config.yaml
image_size: 32
translate: 0.06
encoder_arch: "mobilenet_v2"
encoder_norm: "batchnorm"
encoder_drop_path: 0.05
encoder_widths: [16, 24, 48, 80]
decoder_inner_norm: false
decoder_cross_attention_every: 2
momentum: 0.95
adamw_lr_other_params: 0.0027
lr_schedule: "poly"
Rows from block 9 of the image encoder of a small image captioner, named by matrix and row number. Rows with one number belong to one channel. Each number is 500 + 25 x the weight over its row's rms, rounded and kept within 0 to 999. All counts start at 0. Numbers have three digits each.
After each channel's rows are labels from the 100 images, of 14976, where the channel reaches its highest value: "strongest on" is what is common among them. Only what is clearly more common there than usual is listed. The data: views of escape-time and Newton fractals.
# convs0: expand pointwise conv (encoder.blocks.9.convs.0.weight, 192x48x1x1), inputs 0-47
# convs1: depthwise 5x5 conv, stride 2 (encoder.blocks.9.convs.1.weight, 192x1x5x5, trained with AdamW), a 5x5 kernel
# convs2: project pointwise conv (encoder.blocks.9.convs.2.weight, 80x192x1x1, transposed), outputs 0-79

convs0.103:521479453503497524449494459521493474518477437471504527526510515534501498471505502503523550509492524493465483485509474480479496479525496503550522
convs1.103:534524537486490496521503474496464494517490513450500524555521470469498500527
convs2.103:504512544481450489474475482499481493508510503518506483481553489529464482506555486489519475456523475465450515491441497511473486469476496524554478513468519471499498504508445482465497542494518531526506498514491494505492491494526486499506535536
strongest on: tricorn

convs0.33:503526491458483518450530462509516507468492468513503496497534507547491456508456518510479478522531484486528472474470492506496491487533476489530550
convs1.33:493508476491544472487467504452463508532513505473528515520478480515473480461
convs2.33:498535455509510543484470539470505459494497478501529540468485501523524498543520495521527495494534480501500531495542488523507497445508516470483516511491537498532515445520517481489510486505514515477501500521463466517519462462479451456462493497
strongest on: tricorn; vivid

convs0.30:494489517461538494531491474476496483544500505526465479548515512450450496473463514468514522492510531493506496553501504507476528519493537524497513
convs1.30:507515524493511512493512520503527560541512505521495552509502539492553501499
convs2.30:548532469517507529523498490457489516485502504506504481488512528544502546564473479504497465510528498528443535520469530481498534468504503469531477510512495517487515487508465497488531556493546539505493492454519497520504477506533477492493488487
strongest on: tricorn; cool; vivid

convs0.28:451484527507489504506487488518486476501480522494480486533521483477473537472495466461554513487512487469536521473493540461510452538486471489481504
convs1.28:478446512519501534466481516488464472453526491468508473470493513480489499492
convs2.28:478428487493507511514510489474482494512488482516503517507484436480475508519458524495539476503506486466503496496500509497484527534512505529562508536496524542477497537481473547515507500496493475527448492515458543502478531500502481476498517451
strongest on: tricorn

convs0.143:519463500543508503542487479529491532503465520520476496528467495510529519561476533522471486476469496524482454493513474500494493516520518474461476
convs1.143:469497502541519474479470488512487467486472489497511442477478489557495501494
convs2.143:537437514529505485506493487501472517518507461590538475511514510533477501525524506466538462509493519484505510488476493501490449524526481495532508541523503533478491510511469482521519509529520528539521509473486523486501483461469490473497492494
strongest on: Julia set

convs0.119:502473548500497481471503477501496514465477509500489493481514514480505484494499426475457541481498450454500509513518542506468469491486491503505547
convs1.119:465475499517555497494501490533513492466473496513477467474493530544490499458
convs2.119:453539480424471519462470502473528506485506489484473564477501525497518501518538560500502469477510507518508463513499517524489510501493516483489530481539515465482523537512561495501514492515495512460501513509518519476526503504486464485508480490
strongest on: tricorn

convs0.172:555508461481501493501505516487494516497492483524509466500505495512491538534511544417524475467509508457484491486495520486516540527517464491478489
convs1.172:515539486501501495484518491502483455510457483513491557517502488451486456497
convs2.172:533491495494525527518468483454558528465472511508519490521477524505510489482534493502514512526494524508537499525535483482554496445514509509468522554538518479484456492485508548513507477529510470478456535521522481509499470498495509514461499504
strongest on: Mandelbrot set

convs0.163:522495518486534453507519472486462501472496522511527476510466511515491526528490454492474505490497447473505508507486452503520532472510468490531557
convs1.163:490522512472457528521499507503532537517548461495523496533491468517475523483
convs2.163:494522529486510478530472516502477466459489515509519501516524529492468463519513505499489479486448473496459514550536510506468479503473515484502491536455508530507534525549472454473493499513498520539461488538473520542526486486497466490516537496
strongest on: tricorn

convs0.169:506509474493463496506494490460500470485557487522536479516547506505512518510497532447510527488532498540477483486462470488501540490477468523466512
convs1.169:495553518493483482469505524473544545529537515500508520507516528483521518479
convs2.169:485478506497532525501512454540508504525517469542501473504498515503488468545519454460478447527476504516520518466492500485563536468493498523487518509538563490490515496471477484496475521528520506513477497509520527514504471475521512544478524485
strongest on: Mandelbrot set; cool; burning ship

convs0.6:465490454490473480517511469520490463512548511478487482488555535514497520498492509512492514536496482516481476507482483476428515531467486500529518
convs1.6:495461471472499478527517469495491479475481492469493475456466476503515450478
convs2.6:475517500514511502542517452491506480534505516481507449494521461536482482489497500495512493524458490478488488441475522523502522462499517454520466500493475520547497489516527524502500477524450497480505445499493511470540532498515514539513481450
strongest on: Mandelbrot set; dark

convs0.58:486470499510503515481543527500499477521517482509541521435542520503522479488485497464452493501511442482526516536479492528515530505506470476492480
convs1.58:498482479519523458519469502523478465461460498501509457481481516530497466479
convs2.58:463551488473503475549508499490503504477460518496468535505484484487484458487517510478458494445473515485485481528484514499476501484506495491499484507536495496527498537516463518484507487485516546467479472515514476521548517588494524511521514483
strongest on: Mandelbrot set

convs0.171:472467531486495483512505500496496456464510464512522521475536493464493469504521528479489485502458479494547528460518492473515526443493464501485528
convs1.171:502480494457493465473530489512481536536457502496519477453483477474489489475
convs2.171:505507494505465493482520503514522481470498468527524490483500467559497501520521452499542525488515559473518484501476519532524516495515474520506495521515473500510528550511539487513506503495568483465552507502482478513485470499506442464499486531
strongest on: Mandelbrot set; Newton basins of five roots

convs0.24:570490467480457523487506521474503512488495462524490508515493517555548479512509508520515520473537484496486456448498503499478498505464491487517493
convs1.24:511513529482532498490476463497514479490511473513500465548443524474483469503
convs2.24:521523544492506565504521499485503515508459509505513494485502486521525515476494496514516537518448537530501501511504525466538510454483511480494488535476465486538469439504458517462527470546502507457521482483496507510480494505552519506506483503
strongest on: Mandelbrot set; earthy

convs0.174:483480521467461536531534492480512477465500495502495488508526491496495420498522485500547527500500529479501496500524482520494536474516515542453478
convs1.174:521489509489499507495527502524489508467490506492522500468495404529489505520
convs2.174:470491527483497494530497527482506466436512459476508498474474534530510474518501507502561489497507474524526451527491504507517486494552503520499523517473474467514498504518503477485521494516537474527532529505490482509528470518467485525548448538
strongest on: Julia set

convs0.91:460479496472507546487519480498546497457518525543534501484501502479538483499507545463508468505494482489502495512522478552520528498504480489490447
convs1.91:484505484486463465491516508496492536517507475482487529578487468487476496511
convs2.91:558485513451526482496505506480515497504501502525509499520543517471483550439512541510507525523486497473550486517484526532533492505443493492503559543501483508472473518517455503527521486514507519512509522476517529495498520489488508545490505467
strongest on: Mandelbrot set

convs0.27:497520489537455499534469497480468476540524511491456496501497504519495541495494481490482511528460488550519523469520508474527447510541480526489503
convs1.27:469475487510502461475505458497446496487489539488449487512503508531530507501
convs2.27:510523498464504469488458508446485521424491514522472528466499507548504531508461529486476474516480530489517485492509477501505529501519528472467520524505463511498504525490507537483488516487483481490470462535499527506509459498493509565487490464
strongest on: tricorn

convs0.104:470467522533497514497535482494493518542483500509471536530541489504520521514485571516469475465495497477526505524507453538510521468501518506486485
convs1.104:489496504502514453489540503493520517494510511505552519471532449499538535487
convs2.104:485518536507520507500501530527502522515481470459506485477484512520512482559501500520533499492479523492519532528471485527534473495486500521491497511508525446508471473520445511450525509512522508510468470567462508491510515491508508493463519566
strongest on: Julia set

convs0.86:539529505471474501492513539464537481509483543533488485490520483496489529507509496513492481511544547508496466496510475477477559540479518493528466
convs1.86:475511460490466497512544515483490516545524520466518496481528499450480477504
convs2.86:466421508456483546512486501497510468485491504533468545508531499439488518514511482489501472488507514515497476484533560506496506459505535503498491489439514525502502484513488496474480488481489477495485522490526510515518457526530526477473521471
strongest on: tricorn

convs0.64:533494476546519522524539485483527506460497494481475492523466508508517485454490554458502510530525471515467527455482485520511511488468499532493508
convs1.64:452525517500452503483514531497506485494547510500548547515523501489524504512
convs2.64:495503494450511506484458464465498528525520491535481509485494507517521521468445528466472447496499492500509533496489480545503515499492511454537541521526516439524518506477496484502523487466534489484522512519493502481524489513464496513478560525
strongest on: Mandelbrot set

convs0.123:469505502531508507532500499522521489488499502485502517529499474492510496540518479587505499519453502535526534458499519456541504513479519506468501
convs1.123:485481468511513466439506521491494496523556512520524532541499521495508500488
convs2.123:477525491447488515550471499467492468481515528526503507533489501494499480496504494504496508506469468514498512543528489478490483500471493458469521561477494523561540504505470454464452519465518512483499490491500487487513473520457472510535529485
strongest on: tricorn

convs0.34:519519538502529492513481489511512490507503546516523512526473464461509483518488483530534461478467533506520502509505552515471463487465513541480457
convs1.34:504463463491507474455499525507460493508543517499520543543512521508523508493
convs2.34:531526463559539468481476505451488479455513516499466492502492524561435520528494500482494508501487489506454506511532479483483503521473484460520507500477517530517501513517480476496516514514480476533481474502480452525510478499502501476488554485
strongest on: tricorn

convs0.40:538461471545498490490475459524472512474509473494559508518496502477504497496522508543466523502523493487478542544521520507487483497463536521475510
convs1.40:533522505481526526468486517505470498471462451482527479455501529479496486508
convs2.40:507460536475458520545490511494498469494496522501554535483470472512447523482512501539536487458530498459547520487455496502485527527484524480488515522471520499500500513517479504500500495521549506481483540482520504502473549481525475499521468488
strongest on: tricorn

convs0.5:445461546496482510490500491545462508512508552508504517510496509479465514512480500472513484494524523497508513513461501500508492445527511570499489
convs1.5:481522524480515514516495473537522504529547494479495541560530488520500497493
convs2.5:568508502520515462516503503477459520490500471486472532536510558513486483497468520503508523534477497525448519502519504474511487514454479454516511457519464541518483523516464485464503490479472503537479507521533501505542512531508525486511498498
strongest on: tricorn

convs0.3:508479517487485500506497500529505527492520510524513531468504505463464484463513475426470481482505461504492473524499495524530444491508475461495457
convs1.3:518492496509477519556534471469463485509517536496497512529537479473515532507
convs2.3:508540494468513494519506498446506487429498535478487495532466510513477527549527517523526514516518501494540524479524508488520495498499495467500481519486520537509552524534493487475446554494499516488513477537474504490488461513448491490500520493
strongest on: tricorn

convs0.87:518541475484547515473509544446475527489486462489510500536476483536484525478506530483506529531508514520513452489528515504509494498487503478479547
convs1.87:488486456500505472522505484545457503484471518519497473490462515524528464531
convs2.87:498516514476529499531531538472502482487524543447476533439459475481502519495488514539488478506489451505506495517516528536513502524498525506516479497479445526475499514516530474504492492500450553510525467477457518534496464495500492494510487482
strongest on: Julia set; cubic Julia set

convs0.126:531489468487534497482503493478506548547517536514442477505488460466471492532484496515519510509493472502448495492520547497542472503508506493498478
convs1.126:553491472497498501475475499505469489455472529482496503529481472454474514475
convs2.126:483520491512496477482553511472489490518528519465509513502500517513445469494515508505465468467538447494538522462528507525494473463540467518516548514506515497490484482483509534501479569510513522468522494528518545506496504485488523486522474527
strongest on: vivid; cubic Julia set; Julia set

convs0.109:497466474514544484510508497488486517518497564499506476528466470463532508508497518530478517522533476480513502496471480526521502486532520539459449
convs1.109:516493486543529492499523505506505455490482465511447472518483482525483506451
convs2.109:541485506515534513479493520498504491541506500527522452501466456456511524521523510521496506459528504454513527535479487496467508485537489502470494568468510548497512479504490515511473484506481501496506503486500481507519467425478509531509465518
strongest on: Julia set

convs0.99:496455490500501507512479470495530478507499501501542511488501524488520532451499562452522468490512514482469508552471487527532474499474480502538488
convs1.99:519524538495471531507535518502493524539532492480490497550499469513484541522
convs2.99:509487556510530508540508500472520549454509488529508491497480500514505518434495525526490497511467500507504510520480523482506484502515527496519504524489477502567464500477475494498532505513551517486487488529510482517476516514521486516510587540
strongest on: tricorn

convs0.18:489510490506507467478471511473499472540512459540491503437549476490459522520509490502531515543520496535522499489500513473530481466490502535479483
convs1.18:516484500483490429517533512487501557525503507505530523511479467496494472505
convs2.18:476532488483437533499472478503501513519483457528490504545550519491520479511486452481497501479482509536436523479533549505477492512468516499510480496487509465458535506518483499473485464489516519488474493501473498555518496483545505497521492488
strongest on: tricorn

convs0.66:519481536446499477492462544493462527474507457517468518501500513499509475519513468531507488500525509521527439486486493510536480513532514471469497
convs1.66:499513494511500510538532479538488484490473509502486469457500506561508504552
convs2.66:493500469502508467522484476468549494476478481490476513499480507499517507468540493501476519460460444486506498486546477530548512467496489542531527517510500528496482521458493528487451486504473474468499514493474550522546510509484486496482493455
strongest on: tricorn

convs0.176:497491466502509466499482513470471488505512544471520515539515477531526506473500546471510495469559509518502497522537481530537499518539454505505477
convs1.176:488500478519515475518530514465506490480532513492517540545483512524479471443
convs2.176:476479495462494531523513464514540489535500517488500532488497518534518501541457524476513490536490489498518532501459538539535507478501526489495480520482465477562537500452511528484517481470535549516490509486495492494468507477536518490487537525
strongest on: Mandelbrot set; earthy; warm

convs0.100:465512443504461497505482526488566508500486524492536487488510531490537494505511540494519495513501478537449511513479539529502535527498523506476489
convs1.100:545489497496483465502521484525466514478486507509458474488469493528484445472
convs2.100:537502468512506440529504494490500466531502516440503479487501491519451519496495512542501541529480452456504503491529495494516497550500491495484487482503504529510501524517515540563485513462477523556475493496511489462543511504493488481515518490
strongest on: Mandelbrot set; burning ship

convs0.46:513552462476496469485470517510490551530541475515493508510510499515482485514490505520505516485508509511528458489525513492474430496473530488495444
convs1.46:472485515517496522470515507484528461462486506509533521463503518551547497508
convs2.46:495518450518483497503523540467542539487514485506515499468483499522493507546524456520537498513542484477529443483498493502509476500508478520523468492502490543488499538491455462480499528493500498475496509491468495473485433493458455503476512481
strongest on: tricorn; Newton basins of five roots

convs0.31:487467503501469489489512465476517485496500497518565490450495526453501460516505471473501550468509496489505525438514526495513497489473525522496483
convs1.31:502499471464500503519532512468496506530536507457453524507454495480490464489
convs2.31:533487520508497458499526522524546488500513463512518514547515502478474502493494513507465475490482523458499455476519542490485480471484508500500490524537475459421497550528494504511522511469494519518478492514499489530492506444454521526504514520
strongest on: Mandelbrot set; tricorn

convs0.98:516476538503550515510496523478486513511491549463484511501485471491499483513507464495492499538496483492505519546505506485509486409452499522512490
convs1.98:440455505534518481490523516501533508470482501538466498477521483522486486511
convs2.98:538548472464443507530496529501475498544477508468497520474525452505492475540491490512493506468510520498458502504460533497445499497468480488486498469503502495529518527525488528481489480500455537480498519464505502530520469462537494528516479497
strongest on: tricorn

convs0.110:544481484484514507457464480516454488517517483505507489503490484576509547500493484521524501525491507488512451519503500517532495542516514537516533
convs1.110:509505472469495508556524456534490490488489472489489464485503495525511478552
convs2.110:505532495477509463517487492469548498497511497503445457436459471484522548483514505487490482489488504481461459519484495512508514505487505487523486541494525518464483515471507494456536506506485545501477474486441495534535475520505534490521489513
strongest on: tricorn

convs0.113:497489503457539483533487538538490495447523493498518507514523508517548445481499497534538476525500494524514497485481496512475507445502502460495522
convs1.113:494493517519529501524511494528512493460433502508479440456508510503501499513
convs2.113:526480496508493458494499459518545511508493464481453508539477513525522501475491501521510550518492467499502505547525548512515524495506508523532554488445468500523501537536473489478448462491503468491508531512486502503489503538501497499527484463
strongest on: Mandelbrot set; warm

convs0.71:498460479497490519495520515499456520491493495544507504500504510519493542478540460503474509485523488471503522541509464529467553476492455480539468
convs1.71:504480498519514515456494525539492450511520490498461521511476531518528488453
convs2.71:514517441493492501458518519543503481530489481474477511527530489470541512510494486495502522464499525501459476524511475531511513476509491543485477437516507510501486493489500527510528474483491470496511546486533434503542504511525493478487445472
strongest on: tricorn

convs0.47:496516502554494494472506490501505533540489490523537502496456476506510513506506493496495496559458509524552503497504488495538561512482486442499497
convs1.47:485527492490520519521505515533497497466443495493503440442496494513503492519
convs2.47:512502492522553514520550526467500490494510493492470481537504505508464478514484517525528475502499521531481540434521531479511504541507494516507473488486547536504532507482507529538484495482510536526454477487504492504493535520511554457463483495
strongest on: Mandelbrot set

convs0.122:534471514493506512550523517477475437508451500501509492475486480476497519510523490500505486526492464496502546508492507510484478436469539527469507
convs1.122:523511486509496521523500515509482501446455483466508467436509515517485487523
convs2.122:494464511477480503482486500541496492507465528471506515480501492517451540516516515530528471473500525520532490514451517495497540528530545473471504510522520497537494517520459536511486468508525524529483536500526506507565489453494490516461483532
strongest on: tricorn

convs0.82:451498470506519515505544474508487498529491478541504505506528519482517531531514537496466510571500507509493499515476481493505454488545492460525522
convs1.82:517509498496459476524513522524508497476438479489501462444470485511501487493
convs2.82:484501483489539482533512520515457533506514495483489488508551472500506491511499508468487496579476531504475576523467513488496516509524487510474460501530470519502469542507523477489525500497477489458493538450493463477507489479492472518485515516
strongest on: Mandelbrot set; dark

convs0.165:488524445472573490490501521497470523497522495443501505523522490464532498465493481500493518543456516495480518476515488503507519503530472484505527
convs1.165:527530499512541507473455486472513462472501519509457491510519545476481508491
convs2.165:471532478467525512481545472490468523526500477509519490517511508495503476527500454467510525443477514521487495513517548535526499519467474475513537479482524490513504469552519516464518527531515457456502466503494551510484493510521493460494490487
strongest on: Julia set

convs0.74:530468495481496486531503479459463469461483519497475494569492511507521499512526468538491497507496502502504524498531451498526542490522466493493547
convs1.74:499510494499522478508460482495493502519497545537513535541543549533513499491
convs2.74:465512493507495502497466492493473472478511512487479518533466491514469474532498556468496542545518459485542497517498491469501477480513486468520532567499537518549510518483494503487485532484522513481513503512497509487486494502491507412522522499
strongest on: tricorn

convs0.190:519469509541495503527495455523485454501483483524528542489526480515489481519500520502468505496435520517512516469524501519485532454480523489457484
convs1.190:519527499474517533510484517477489474453457518478476443477512518484504510519
convs2.190:509477522477520519540513496537466507474486487513485555507493495502510509523541531476506449471466526510503489489434524473442513472517517497511495525481510531547469516515483510481498463553492528515488489498509462504520542520537510479518487498
strongest on: Mandelbrot set

convs0.139:500478499512472511522493544456489467480482503486512492479527508459568506499504548475533514462529501481518472506514452492520478511495464499526525
convs1.139:490467509468520459499507489489482520483510456496471471529471483515462503448
convs2.139:496476497474483517500539463499537515511506490518494495489503491518496531466505512512521531530502544489514480485517558563570475544502475491537483516526452510513492518494477526530518471476483502513484504508502551483491533530536481503496523459
strongest on: Mandelbrot set

convs0.185:466457495471507478503504495505548518521567487525534465540491501524532506504499526499488518529496514480547483495532486496493517496455487462470508
convs1.185:511514487500481513502510515526471511460466472499534443445489485502470478496
convs2.185:487514575500533516520511487460484509463522464489476483508505477523498477529485537475564514507484524502481488478501537500488513520515516536487493484525539502553466494512501532496500462496468517469511507508485439525509526497493495497544512541
strongest on: vivid

convs0.94:515483474490520492520480532483465493527452509476470498439460508485494484536524509492490482487518464513483474472472493487492515472560501517548495
convs1.94:473477505497508478516475506522480516475449510481502443458500489520461470491
convs2.94:523539488486496471484540496527529513520476521472529493483513524519481513509490490480493528458489523445544499527495516532524539430506471485518514506477480462506539483474485447516503513540526496519504497525515515476515539531530506515472509465
strongest on: tricorn

convs0.121:558518459480526521473497555511513513527491517517527496480513470489479488506491462464498539510537471504537470507502495521466482497446478496494508
convs1.121:489500497451500497519514539498535509527534493465510550553513490486499491473
convs2.121:457493497485467458504427525548468501479480516499506524514495519477483449531493520473477518509472501513467494555529483482478485510493487483461514517483527554539476521499490473454479485504502504482485475503509529516523457513497496500522537486
strongest on: tricorn

convs0.42:460489500507523502496505547507522510500489570500530498503487509510571483502485466509506489523522425484495499484497512507497515524525521457514486
convs1.42:486509457471500515494481512473472463474473512496476512501541505505519551546
convs2.42:514539497504473520473494478545518522491502468490505530537544528507525518504536486478483496504499543509493486493534519538482513506515484533460496456511500536465498489531522542523496445531494523454509500491512518552467503476523454471490529509
strongest on: Mandelbrot set

convs0.50:471520516494503543469483482541498499457511514469507469487503494463518474490557501480550521508455496498465501518515486509527465459511493513526533
convs1.50:480486525480532506514504519512493503470460498513504432448483539514505497512
convs2.50:515579490450484481481491503485567523507467480521452495523488548497496551499492527503506496520531525473517476527463521500528519489512541489486540512469497493475510521496547488506458493451500490496494526492506490517500500511510481499493484539
strongest on: Mandelbrot set

convs0.157:503488548507536528460494505472532507506495540517547501484499455546484498523529511482473481488483474537499529493498492494509546505455527519464488
convs1.157:471523519519523443521514506498534509547521499461520540505512512479509495530
convs2.157:501463522464466493556547474487488510526513507494486501484529491496496498448523503488487527528489522472500469477481504553541513520509482473510502467508485470478560497508501493487529505467535537491523498556488476500533487493484491524523542543
strongest on: tricorn; grey

convs0.162:497505539513485475520496509535459509473494464481551514487505479533439529501493508505494536505513493486532480508471482477474541495464523464505456
convs1.162:465450512485501456506485485488523521506505502493462480503515485525502564530
convs2.162:467561504532515490496477465468536514472481466475483475463483522544488514531489512530536494525514465515499523494497463474503492534489497504471552474518515480513481445502519485520475498529517513521556487480469501462498500520467496459496483515
strongest on: tricorn